config = dict(
    arch='preact_resnet',
    model='CTC image transcriber',
    dataset='numbers of one to four digits printed on busy colour backdrops',
    train_examples=295000,
    image_size=32,
    crop_scale_min=1,
    horizontal_flip=False,
    color_jitter=0.2,
    tokenizer='char',
    vocab_size=14,
    norm='batchnorm',
    activation='relu',
    drop_path=0.1,
    depths=[2, 4, 4],
    kernel_size=3,
    stem='single',
    avg_pool_shortcut=False,
    widths=[64, 128, 256],
    init='kaiming_normal',
    residual_init='zero_last',
    optimizer='cautious_adamw',
    lr=0.0038,
    beta1=0.9,
    beta2=0.95,
    eps=1e-06,
    grad_clip=1.0,
    ema_decay=0.99,
    steps=18900,
    batch_size=64,
    epochs=4.1,
    lr_schedule='constant',
    warmup_steps=560,
    weight_decay=0.05,
)
Rows from block 2 of a small CTC image transcriber, named by matrix and row number. Rows with one number belong to one channel. Each number is 128 + 24 x the weight over its row's rms, rounded and kept within 0 to 255. All counts start at 0.
After each channel's rows are labels from the 100 images, of 14976, where the channel reaches its highest value: "strongest on" is what is common among them. Only what is clearly more common there than usual is listed. The data: numbers of one to four digits printed on busy colour backdrops.
# convs0: first 3x3 conv, stride 2 (model.blocks.2.convs.0.weight, 128x64x3x3, each kernel summed), inputs 0-63
# convs1: second 3x3 conv (model.blocks.2.convs.1.weight, 128x128x3x3, transposed, each kernel summed), outputs 0-63

convs0.47 [102 144 100  91 132  98 112 130 128 140 162 133  92 131  93 116  73 113 116 137 111 147  81  83 152 164 104  87 115 116 115  80 101  98 125 139 117 112 109  68 106 127 130 135 128 140 140 138 117 108 107 141 120 105 105 127 105 116 118  89 118 152 158 144]
convs1.47 [155 152 110 184 139 122  81 169  89 101 106 145  70  96 166 136 153  91 123 147 158 137 145 127 103 153 141 136 125 115 138 122 156 165 129 133 136 131 146 114 129 157 104 142  91 128 158  70 136 151  80 174 151 128 165  99 149 131 109 117 168  84 133 163]
strongest on: length: four; yellow ink

convs0.11 [162 134 142 104 130 113 116  86 124 109 142  82 110 140  98 127  58 121 165 128 126 134 104  88 105 161 142 110 127 108 131 154 118  93 130 146 105 173 143 124  69 102 147 122 124 154 121 138 100  91  95 114 126 153 116 106 130 119 109 133 118 117 122 169]
convs1.11 [111  94 141 116 145 102 155 144  90 147 140 147 118 113 128 138  95 129 116 127 112 103 128  97 119 111 111 129 142 133 132  87 121 150  80 105 118 133 105 114 126  98 125  79 120  72 113 177  64  84 172  98 120 115 108  77 133 101 105 139 140 164 107 132]
strongest on: yellow ink; orange ink

convs0.32 [101 119 113 162 118 131 125 116 120  76  92 132 101 140 117  93  70 124 114 107 130 126 136 116 153  98  98 125 115 126 139 109 101 128 112 136 112 103 110  85  86  84 105 156 141 128 116 118 114 125  96 108 130  88 124 121 135 114 183 115 139 165 150  77]
convs1.32 [145 140 123 120 140 175 128  76 150 135  71 141 137 163 143 121 124 105  99 147 116 137 106 149 106 125 111 138 116 133 136 146 160 176 131 153 113 130 151 108 132 148 142 137 152  87 162  92 157 162 110  86 143 117 116 132 102 139 101 142  92 140 139  98]
strongest on: the digit 7; last digit: 7; first digit: 7; red ink

convs0.84 [103 167  89 151  80 114 116 133  83  86 126 130 120 131 121 105 112 107 153 127 110 113 110 119 142 104 147 107 137 106 116 128 125 124  95 139  99 132 112  91  87 114 103 135 133 155 120 119 118 130  90 153 125  97 143 109 123  98 130 100 158 138 100  47]
convs1.84 [118 119 136 139 110 162 137 132 124 143  74 142 118 129 115 127 125  89 120 118 135 116 165 125  90 118 130 164 135 136 104 137 143 152 153 136 109 125 166 100 160 113 146 159 132  90 154 105 111 182 159 119 149 111 116 125  85 152  82  89 115 126 103 170]
strongest on: length: four; the digit 7; the digit 8

convs0.0 [160 155 140 108 130 123 116 103 129 119 125 124 123 107 122 151 108 170 130 133  87 131 160 114  90 143 133 125 146 137 177 173 137 179 131 121 140 124 166 158 127 126 102 183 108 189 140 108 136 126 157  88  86 146 139 124 141 169 123 153 128 130 140 124]
convs1.0 [138 113 143  95  91  57  84  96 146 134 123 126 119 101  85 126  86 142  94 109 116 136  95 101 154 138 121 143  87  82  88 100 113  59 119 110 128 146 136 121 106 130 141 111 124 128 114 111 120 112 135 115 109 152 120  96  88 102 128 141  87 119 137  88]
strongest on: the digit 6; red ink

convs0.125 [107 100 109 137 156  86  87 157 113 145 140 129 150 144 109 153 113 153 125 101  85 113 148 110 104 145 131 138  99 136 126 108 127 114 129 109 119  77 111  91  98 103 127  73  91 109 139 147  99 115 104 187 142 159  95 135 134 131  93 136 136 107 142 133]
convs1.125 [ 97 122 108 144 121  82 136 111 155 132 116 131  66  72 124 118 113 122 156 159 128 117 126 120 137 101 116 147 142 136 102 129 145 114 161 117 131  90  88 153  94  95 121 117 106 116 106 132 114 146 112 162 110 131  84 145 132 168 123  99 184  69 133 147]
strongest on: orange ink; red ink

convs0.20 [ 92  87 139 132 158 115 104  99 128 129  92 102 122 137 106 101 103 106 100 128 165 107 126 143 137 121 107 103  90 117 140 100  95  80 108  98 162 127 128  86 144 136 140 102 107 110 133 149 129  96  91 110 149 102 114 149 111  84 139 162  95 111 134  95]
convs1.20 [146 116 115  70 117 146 116  84  92  95 127 128 133 146 123 120 140 129 142 121 133  94 105 112 100 113 130 135 171 150  91  99 124 118 161 107 150 137  95  98  86 154  85  96 111 106 110 120 138  81 127  98 138 166 134 164 119 109 135 111 151 135 125  99]
strongest on: yellow ink; orange ink

convs0.61 [114 142 110 108 120  77 109 138 103 178 135 136 126 135 144 130 117  98 136 125 111 148 126 105 141 144 148 102  93 110  98  83 135 109 136 123 117  80 131  83 113 130 124 116 122 133 120 188 134 106  71 120 133  89 134 110 127 132 135 115 142 192 163 139]
convs1.61 [134 105  95  91  91 120 101 127 146 145  97 105  95  98  80 111 114 153 119 140 131 102 113 137  91 115 126 121 107  93 105 102 131 133 154  96 125 155 113 130  93 117 122 115 168 100 127  93  93  73 135 172 127 115 141  69 110 107 111 156 166 101 119 162]
strongest on: the digit 0; red ink; blue ink

convs0.52 [117 123 149 128 129 149  95 111  96 115 143 105 127 117  93  93 103 111 118 186  97 116  82  92 126  82 124 113 107  86 157 114 129 134 157  92 122 130 114 112  85 102 134 119  76 151 109 152 144 111 109  97 135 111 154 104 132 166 130 150 134 108 136 126]
convs1.52 [131  85 149 127  85 125  85 108 107 147 120 113 112  72 120 144 121  96 113 120 106 148 126 123 132  93  82 106 129 134 139 148 122  89 143 126 114 163 100 143 160 110 131  91 123  74 140 146 131  93 132  88 140 172  96  95 135  95  98 122 114 161 159 108]
strongest on: the digit 3; first digit: 3; last digit: 3

convs0.6 [134 120 139 106 109 116 156 110 155 143 125 109 145 106 136 110  85 100 110 133  96 112  97 125  95 107  88 106 120 129 119 103 140 116 136  98 154 111 191 114 154 102  75 138 127 146  82 128  89 149 124  89 101 111 161 103 104 112 153 120 146 118  95 137]
convs1.6 [155 135 139 122 110 145 154  78  80  96 123 101 172 142 152 117 116 128 152 118 137 133 155 143 143 122 136  90 100 128 117 110 112 109 156 132 117 118 100 139 122 135 147  91 162 112 148 136 116 152 124 119 124  98 126 125 101  93 125 117 102 132 168 113]
strongest on: the digit 2; first digit: 2; last digit: 2

convs0.57 [114 147 118 137  94 121 117 111 136  85 135 104  93 124 116  89 102  95 106 120 129 126  90 122 155 163 109 107 127 135 168 118 118 127  97 124 119  83 109 105 128 113 116 153  99  98  95  61 105 109  97 129 100 115  85 124 126 138 135  92 110 136 138  88]
convs1.57 [126 153 109 146 145 141 111 163 113 108 114 158  92 143 139 129 143  96 110 150 131  90 156 133  77 136 141 139 153 122 136 117 133 182 101 125 139  76 137 116 112 137 111 142 106 168 165  85 131 157  96 128 117 102 132 115 143 156 133 119 109 107 109 136]
strongest on: the digit 1

convs0.5 [158 110 100 103 104  74 140 103  87 143 156 130 102 130 121 166 141 101 148 138  90 124 153 118  93 120 150 100  82 100  94 101 122 118 143 130 119 116 113 102  72 149 128  91 150 121 123 141 124 134  98 132 120  98 135  90 123 110 110  78 129 114 121 145]
convs1.5 [113 126 145 120 135 144 164 106 109 141 127  62 144 152  88 133 108 135 132 147 131 165  89 117  87 143  98 156  74 104 131 114 134 115 165 147 110 148  86 123 136 134 128 139 128 153  87 106  91  97 138 138 129 100 126 122  60  95 158 114 161 104 134 103]
strongest on: red ink

convs0.126 [ 92 123 146 117 130 152 129 141 117 131 112 150 161  88  96  57  95 141 152 131 113 126  70 128 131 102 106 111 114 120 119 155 113  93 114 133 144  91  89 165 125 106 137 140  92 127 114 131  99 117 153 136 106 119 142 159  99 112 127 171 126  87 109 122]
convs1.126 [128 114 154 127 115 121 102 109 128 150  74 159 152 158 148 125 124 125  88  95  99  99 120 138 130 162  96 116  71 111 126 141 124 117 118 135 144 157 133 100 132 117 110 150 102 106 140 167 131 123 147 100 110 140 123 149 139 140  81 124  86 142 101 145]
strongest on: the digit 3; red ink

convs0.26 [ 60 144 134  85 132 113 138 145 113 104 140  92 105  93 129 124  88 158  75 127 111 107 115 104  99 110 110 110 139 113 120 116 107 108 109 136 119  81  92 140  89  98 115 119 108 106 183 127 136 150 121 140 122 140 104 119 127 143  86 146 112 113 110 121]
convs1.26 [174 123 157 145 116 139 111 120 155 132 124 131 139 117 160 134  79 152 119 108 107 104 111  80 128 130 110 129 123 127 105 136 120 124 128 143 126 108 100 132 107  70  90 149  89 123  84 108 119 118 136 112  99 109 114 125 124 101 131 113 132 107 119 101]
strongest on: the digit 3; black ink

convs0.27 [111 159 109 151  70 101 122 135 127 106 122  93 107 112 115  87  95 122 139 130 110 136 109  87 139 108 125  98 149 170 113 143  92 115  97 143  80 110 115 141 134 112 123 159 113 148 138 113  96 173 154 134 118 107 117 122 132 128 136  91 117 176 119  81]
convs1.27 [ 96 145 118 166 116  98  82 147 137 119  95 144  43 116 128 165 121 126 101 149 127 124 108 154  79 138 119 139 141 115 104 126 185 133 112 127 105 119 154 113 161 158 133 116 134 146 168 137 152 121 101  94  95 127 145 108 142 116 108 126 146  91 117 115]
strongest on: on a plate

convs0.22 [144 159 151 127 153 128 155 114 136  90 124 105 137  82 122 123  78 133 155 129 147 144 129 123 106 131 124 128 135  89 127 149 138 116 176 167 113 154 110 146  89 109 167 110 141 120 125  85  98 149 100  97  95 147 161 115  73  93 110 117 104 141 115 133]
convs1.22 [100 101 119 105 162 129 142 124 134 123 143 172 103 108 136  96 119 152  64 120 138 110  60 161 116  99 113 142 143 130 126 100 135 127 106 103 101  96 100 107 123  97 137 119 128  95 114 136 107 106 171  90 103 113 124 123 148 104  80 106  89 153 102 128]
strongest on: bold; length: four; the digit 3; first digit: 3

convs0.118 [137 119  97  99 111  80 121 131 128 168 128 114 160 130  91 110 120 121 118 142  99 130  91  91  82 128  88  99 138 113 124 105 146  91 123 138  90  91 119 130 108 104 117 119 150 152 108 145 117  70 143 102 112  85 145 135 113 108  91 136 147  93 116 135]
convs1.118 [160 109 136 112  84 145 148 148  89 127 118 132 160 123 112 156 115 112 130  73  81  98 106  91 126  96 123 117  74 138 120 115  93 129  66 143  98 145 130 127 113 124  90 105  87 160 133 135  94 150 143  91  90  89 134 107 101  99 140 123 124 157 100  77]
strongest on: length: four; the digit 6

convs0.18 [ 93 146 115  79 111 139  98 121 122 120 144  95 117 135 110 125 107 131 121 133 132  99 114 106 147 162 132 144  99 112 135  82 112 142  86  84 120 148  86  93 144  82 162 128 150 125 144 109 112 122  81 145 103 106  78 119 134 110 108 126 103 151 169 136]
convs1.18 [131 102 145 154 118 115  71 110  82 126 109 152 145  97 162 135 147 130 141 136 110 104 121 143 112  88 123 118 167 154 153 151 120 159 118  74 150 146  80 140  84  91 127 111 127 132 117 142 132 104 106 122 144 154 126 113 149 137 142 144 129 148  98 131]
strongest on: red ink

convs0.19 [127 101 123  94 109 142 120 107 132 141 107 145 131 123 147  96 104 118 105 147 144 108 147 138 172 114  96 143  84  95 155  69 111 124  97 118 172 131 152  89 114  87 107 145 139 129 111 135 130 115 100  77 124 108 155 142 120 101 173 151 154 123 134 102]
convs1.19 [136 122 104  90  91 133 141  73 100 114  91  98 119 138 107 108 143 137 130 121 120 112 100 116 121 143 116  92 100 112 122 117 111 107 154 125 104 144 113 123 126  84 148 108 151 103 152 110 137 133 177 115 144 102 127 134 102 106  80 102  95 146 139 124]
strongest on: the digit 4; the digit 2

convs0.102 [131 138 127 129 129  91 126 127 149  94 118 181 119 137 116 135 165 157 102  70 151 111 122 103 131 164 151 134 162 136 111 143 118  86  82 125  92 155 125  99  85 124 100 168 128 122 114 120 157 115 124  91 130 127  76 118 135 104 110 132 103 122 109 103]
convs1.102 [144  82 134 155 101 124 108 132 117  49 117 120  73  99 109  81  83 108  98 122 107 129  93 143 111 119 143 115 107 116 113 106 145 130 112 113 136  85 152 131 138 131 104 114  96 124 119 102 127 160 116 123  99  95 115  98 121 118 109  58 117 116 118 125]
strongest on: the digit 0

convs0.78 [117 133 151 180 117  90 129 123 109 109 126 102 135 124 110 100 120 125 165 102 130 127 138  88 143 113 127  85 177 114  91 177 126  87 117 166  92 133  87 145 101 114 135 103 122 126 135 112  92 132 130 114 107 114 129 128 113 117 139  92  97 159  78 136]
convs1.78 [130 111 102 163 130 153  92 140 157 119 114 127  76 155 110 103 123 147  73  95 141 116 139 167  90 132 123 115  81 144 109 109 151 171 119 117  98 108 146 113 125 137 122 147 114 136 182 106 137 140 129  99 102 106 115 102 146 137  97 137 119  96  53 145]
strongest on: bold; length: four; the digit 3; the digit 9

convs0.23 [152 117 125 135 143 120 136 110 166  70 138 113 126 107 148 101 131 165 129 117  77 127 141 142 131 147 115 124 157 123 152 159  73 162 135 140 114 111 147 149 155  95  81 151 117 119 111  81 118 143 139 151  83 169 120 128 146 135 147  85 136 149 152 119]
convs1.23 [ 91 103 115 131  77  93  68 110 118 100 106 113  73  88 125 153 115 137 129  87 106 132  80 110 114 127 129  96 147 125  79 146 174 110 105  96 130 103 144 119 151  98 108 118  88 107 142 103 114  95 121 116 109  95 122 119 126  78 103 103 109 138 122 111]
strongest on: bold; length: four; yellow ink

convs0.44 [135 137 133  91 114 128 145  92 175 126 126  84 109  88 128 117  85  87 111 142 151 120 136 133  79 127 105 116  95 112 145 127  95  92 133 123 171 136 174 163 133 127 165 135 116 113 112 145 103 116 110 132  94  84 152 128 104  97 152 137 119 102 125 108]
convs1.44 [189 119  89  93 105 160 139 113  79  95 131 154 172 146 130 123 124 128 152 136 126 135 108 113 108 135 143 146 124 122 104 104  85 108 143 116 142 120 101 122 135 147 116 116 144 131 145 109 113 141 150  58 138  81 119 135 102 121 133 135  92 112 113 160]
strongest on: the digit 2; last digit: 2; first digit: 2

convs0.25 [172  97  98 117 114 105  97 116 140 120 133 115 102 123 115 121 132  92 189 100  88 128 103  98 105 157 166 111 116  95 133 123 148 116 156 118  97 136 116  90 128 120 138 134 107 122  97  91 107  83 131 161 120 159 145 108 134 150 104  94 133  84 124 130]
convs1.25 [ 39 136 123 101 134 105 141 126 133 133 125 111  67 131 127  96 121 111 113 142 129 110  99 142 119 124 125 143 144 155  96 133 132 128 111 102 167 106 148 130 120  92  98 139 107 116  65 148 100 123 134  95 113 111 128 137 113 140  91  91 117 148 113 140]
strongest on: the digit 8; last digit: 8; red ink; first digit: 8

convs0.85 [104 133  74 107 100  93 110 128 120 126 144 109 111 145 114 190 175 134 128 105  95 108 128 107 122 126 155 118  90  88 116 100 110 134 130 119 107  96  79 142  81 113 139 141 117 107 151 119 144 109 100 159 124 120 110 119 156 158  96 117  96 104 128 128]
convs1.85 [ 99 111 134  82 110 124 153 119 145 126  98  63  93 121 107 144 146 116 106 124 151 102 112  98 117 149 133 168 149 122 126 109  93 123 108  72 112 145  61 132  95 126 136 110 125 109  83 129  74 109 172 151 137 130 120 144 102 117 134 146 136 114 110 135]
strongest on: red ink; blue ink

convs0.64 [152 150 147 104 159 123 135  97 105 136 146 136 104 114  84 114 116 138 132 154  98 150 118 126  91 113 133  93 129  97 128 146 129 105 127 117 104 142 120 140  83 103 141  66 142 156  90 164 149 120  66 114 109 122 127 106 115 105  89 142 116  89 112 155]
convs1.64 [127 134 110 133 135 111 176  77 113 175 185 100 137 148 143 128  90 166 132 153 102 158  90 128 115 152 123 111  81 110 128 123 116  99 138 155 126 126 115 155 158 147 134 120 139 110 116 126 123 117 163 100 118 126 143 143 100  73 138 107 127 133 141  84]
strongest on: the digit 3; first digit: 3; last digit: 3

convs0.87 [142 191 139 122 122 125 164 156  99 122 140 127 115 112 130 127 127 153 163 136  84 137 104 102 111  89 135 112 147  99 110 146 125 115  96 188 105 132  79 181 122 105 168 133 146 145  90 137 114 119 127 115  99 142 129 150 108 109 101 133 118 138 103 154]
convs1.87 [140 156 111 107 130 118 144 132 112 128 132 122 113 148 101 116 123 149  71 135 116 123  92 122 112 128  73 112  91 121 150  89 153 116 100 135 112 131 142 122  94  71 119 101 126 126 153 119  80  98 133 124  55 106 144 127 147  99 137 122 115 134  95 129]
strongest on: bold; length: four; the digit 3; the digit 9

convs0.8 [123 167 133  96 175 144 134 137 121 137 149 114 147 108  95  81 100 168 159 128  86 103 105  99 118 154 125 119 150 121 149 148  80 115  99 138 113 105  95 154 109  87 134 146 120 138 149 124 119 116 111 107 125 143  93 134 106 132 119 189 101 137 122 157]
convs1.8 [124  96 144 150 108 136 113 105 131 135 127 133 103 141 154 110  92 150 108 107 105 111 102  51 127 136 131 135 119 121  75 121 112 116 119 131 152 107 117 113 107 100  73 150  61 111  90 106 134 131 115 134 100 167 128 126 136 100 110  93 133 117  82 112]
strongest on: the digit 3; first digit: 5; red ink; black ink

convs0.89 [135  92 118 133 134 122 105 106 128 162 109 116  92 114 110 119 203 117 156 125 118  93 169 147 103 146 137 117 115  89 146 129 140  87 114 133 113 142 151 178 119 180 151  92 129 107 186 156 119 137 104 137 142 118 130 146 140 139 122 102 122 112 125 118]
convs1.89 [107  97 130  73 115 120 128 111 131 115 149 134 111  76 114 138 133 127 104 117 119 108 114 104 131 143  94 182 140 120 139  69 142  84 124 101  86 158 115 133 104 122 130  87 170 110  94 106  81  77 111 128 109 164 129 100 130 118 130 144 154 106 133 136]
strongest on: the digit 0; red ink; last digit: 0

convs0.9 [140 124 108 119  87 128 111 104 126 113 104  75 121 125 127 141 153 121 151 122 132 111  97  93 123 103 112  77 144 167 150 144 100 164 106 144 116  83 125 112 138  95  96 128  91 131 112 128 109 133 122 107  99 122 119  91 152 156 142 110 138 141  95  60]
convs1.9 [114 102 102 111 133  99  95  82 132 107 104 126 110 120 117 141 133  71 104  83 112 127 122 158  85 117 123 153 148 124 146 115 140  95 125 134 103 118 134  93 147 200 146 120 154 111  99 111 123 103 115 112 157 145 129  89  95 110 114 166  84 129 117 100]
strongest on: first digit: 3

convs0.28 [140 138 136 193 114 140  98  96 117  90  98  89 148 164 121 130 118  94 148 103 139 154 123 133 153 122 141 144  99 149 122 105 156 129 115 122  91 131 135  99 127 111 158 131 120 133 106 107 106 107 122 135 164  93 156 165 121 119 140  72 161 165 147  99]
convs1.28 [119 120  99 100 119 154 134  98 114 119 107 115 139 126 114 103 111 111 100 153 113 134 119 131 141  89 113 147 150 138 109 106 128 150 116 108  93 129 119 124 119  84 105  96 140 111 148  90 133 112 128 121 107 148 112 151 102 134 138  91  89 137 124  90]
strongest on: length: three; the digit 0; red ink

convs0.12 [ 82 105 146  96 114 111 133 118 140 105 117  91 152  89 102  92 120 124 123 115 129 119  76 106  85 111 117 117 124 128 127  93 115  95 124 125 138 141 147  81 121  76 134 156 116 151 100 125  96 122 151 103 107  90 144 137 155 127 116 150 118 100  90  88]
convs1.12 [175 125 128 112  96 104 116 112  83  82 105  87 138 106 113 138 131  95 156 116 124 121 130 126 121 125 120 125  79 126 100 140 112 100 111  96  92  82 141 124  95 133 112 106  95 136 140 142  98 151 136 113 146 104 109 116 121 103 141 102 100 114 119 109]
strongest on: the digit 9; red ink

convs0.21 [108 129 130 126 161 116 126 117  91 153 122  97 164 143 106 118 140 159 163  94 124 108 137 113 108 135 159  82 135 110 140 137 115 116 104 176  87 125  74 137 123 109 160 109 122 131 101  98 144  69  91 119 121 152 111 118 122 122  83 157 114  98 115 133]
convs1.21 [117  88 116 107 106 148 129 122 171 131 162 111 122 186  95 114 122 108 120 124 149 124 139 103 104 136  99 101 164 143 100 103 102 148 100 146 109  65 123  92 104 112 106 125  88 112 137 151  97 133 132 147 119 140 103 168 181 142 128 120 149 128 110 118]
strongest on: yellow ink; last digit: 9

convs0.98 [ 99 100 116  82 121  95 134 117 119 122 143 101 100 119 122 135  95 116  90 112  96 106  95 124  79 141 120 109 118  87 120 141 134 105 129 133 129  81 121 173 133 100 111 102 110  80 121 129 121 123 141 135 110 149 140 126 131 144  90 145  98  76  73 129]
convs1.98 [140 103 114 106  92 108 138 105  83 111 155 163 178 123 161 120 134 119 125  98 114  97 121  86 127 143 124 141 120 112  95 114  72 109  95 130 137 135 104 117 135 108  85 115  68 142 132 155 125 126 118  98  87 110 138 108 120  90 144 144 124 129 102 127]
strongest on: the digit 6; red ink

convs0.49 [112  83 113 145  80 120 116 125 147 110 126 158 111 135 124 141 145 116 173 125 114 130  89 114 134 135 181 139 110 105  92 141 153 109 112 138 106 149  72 102  93 126 137 123 125 101  98  95 135  79 124 162 141 107 137  98 174 136 131 100 114  94 117 136]
convs1.49 [132 117 115 109 157  73 127 132  94 111 126  90 121 103 103  93 119 112 136 120 127 106 118 104 115 124 111 137 127 102 121 123 105 136 127  71 143 107  94 132  89 110  70 113 100 164 122 104 109 102 136 143 134  88 112 142 141 128 158 100 125 118 112 150]
strongest on: the digit 8; orange ink; first digit: 8

convs0.124 [120 130 134 113 152 148 114 146 155 162 129 139 138 152 198 174 138 172 119 144  76 107 127 148 143 133 117 121 144 149 159 139 110 147 148 145 139 114 100 150 104 161 150 171 122 151 192 119 123 150 105 126 124 133 132 155 120 143 146 160 110 164 134 151]
convs1.124 [105  83 116 104 106 121 103 100 120 109 116 104 111  87  98 118 120 121  99 105 102 132  95  80  92 119 103 124 117 107 121 113 139  89 113  91 124 137 135 113  96 106 113 128 117 117  82  81  88  85 119 111 106 153 128 113 117 100 125 120 120  99 127 102]
strongest on: black ink; first digit: 3

convs0.109 [ 98  95 112 147 139  94 154 114 158 140  77 135 153 120 131 103  77  96 117  98 129 128 116 130  90 115 120 120 115 126 105 103 138  97 113 108 143  96 123  69 138 116  87 105 118  84  94 107 127  96 113 135 101  78 118 131 126  97 120 125 130 106 106 112]
convs1.109 [127 103 110 129 120 114 176 102 111 110 109 133 135 136 146 112 118 137 151  89 104  81  94 132 113  85 121  82 100  91 128 138 150 105 117 112 140  92 148 124 121 113  81  89  98 136  78 137  98 110 120  64 112 117  92 149 106  75 142 107 147 122 111  92]
strongest on: length: three; the digit 9; red ink

convs0.68 [132 136 127 106 120 123 110 124 119 122 100 125  98 125  82  91 116  98 169 141  98 136 113 102  93 126 122  84 111  66  80 124 146 105 135 154 134 136  79 123  97 132 122  97  79 138 113 155  99 109 129 119 151  97 149 132 108 100 133 119 118 102  97 111]
convs1.68 [101 117 142 106 145 150 142 122 119 138 127 129  96 103 120 145 118 136  65 109 127 145 122 161 101 138 113 125  84 122 146  92 131 139 122 165 111 127 135 111 149 140 193 100 180 123 114 129 107 123 111 118  69 133 161 103 125 167 107 134 110 169 125  92]
strongest on: the digit 9; length: four; bold; last digit: 9

convs0.88 [109 116  96 156 126  93  84 105  87 120 109  93 100 112 108 146 135  98 164  96 128 130 139 100 109 142 129  98  79 106 123 120 145 117 142 156  63 119 101 113  75 146 123 135 114 102 105 108 121  96 122 143 110 117 104 113 132 119 106  81 120 137 140 122]
convs1.88 [120 121 156 113 110 129 147 131 158  81 118  92 116 115  96 143  95 114  92 106 139  82  64 137 126 148 114 154 154 130 142 107 133 157 118 119 111 165 148 121 149 121  81  79 124  95 100 143  81  77 157 131 100  94 102  87 136 100 108 135 140 149 135 114]
strongest on: the digit 9; length: four; red ink; first digit: 9

convs0.116 [142 133 133 149 127 106 133 120 130 154  91 102 146 136  97 120  93 131 154  96  88 136 116 129 153 103 153 106 162 138 146 137 134 110 104 106  93 105 131 111 119 126 116 110  78 134  94 133 145  53 117 123 158  93 157 139 133 142 142 101 188 143 119  97]
convs1.116 [132 126 142 122 116 123 129 123 110 158  93 111 133 131 113 101 166  73  87  99  97 114 158 117 116 113 114 138  79 132  89 112  88 140 119  89 159 123 128  92 112  68  71 157  83 136 152 111 113 143 105 117 103 124 133 136 105 152 117 129 104  91  73 149]
strongest on: the digit 4; the digit 2; first digit: 4; last digit: 4

convs0.7 [111  98 138 138 115 130 114  93  89  92 125  97 150 116  73  79 144 129 143  97 126 109 114 123  91 125 152 148 134 131 147 132 125 107 104 120 120 105 106  96  83 103 136 128  82 136  97  93 123  97 142 163 118 126 122 154 132 143 103 136 114  78 124  82]
convs1.7 [ 91 126 116 143 123  99 176 148 112 119 137 115  93 131 101 147 138 109 122 125 101 141 127 140 113 115 117 152 114 154 104 135 135  99 120 139  68 101 161 152 114 158 104 111 129 128 130 122 104 145 107  71 144 104  97 155 117 190 100  85 105 119 146  78]
strongest on: the digit 8; length: four; last digit: 8; first digit: 8

convs0.67 [ 89 130 102 138 131 128 150 137 117 133 153 132 107 101  78  82 104 112 128  92 119 143 151 110 152 155 124 118 157  97 130 184 108  92  96 146  92 100  71 148  91 116 143 116 106 122 107 144 127 105 108 141  82 137 125 122 130 109 126 125  96 122 157 138]
convs1.67 [118 142 150 101 124  93 114 104 135 144 109 131 141 148 122 103 112 161  82 136 107 123  86 126  81 139 108 136  31  83 127 103 144 116 113 162 159 151 127 118 138 100 124 120 150 123  99 140 160 132 160  56 118 121 120 146  94 124 107  88 101 121 122  89]
strongest on: bold; the digit 3

convs0.48 [152 162 129 110 174 112 122  63 128  95 119  93 127  88 112  66  61 156 149 121 128 121  98 129  88 125 124 104 131 116 126 155 106 116 143 125 120 131 128 112 138 110 143 106 133 129 126 117 103 116 105  87 113 122 119 114 125 117 105 165  94 127 114 158]
convs1.48 [129 115 120  83 155 143 121 116 173 144 128 139 102 121 150 128  97 162  69 152 148 144 119 123 141 136 120 145  88 117  90 147 126 108 157 114 130  98 124 106 101 109 127 135 109  92 124 161 114 137 107  95 115 131 135 105 119 116 114 122  80 110 122 113]
strongest on: the digit 3; length: four; first digit: 3; last digit: 3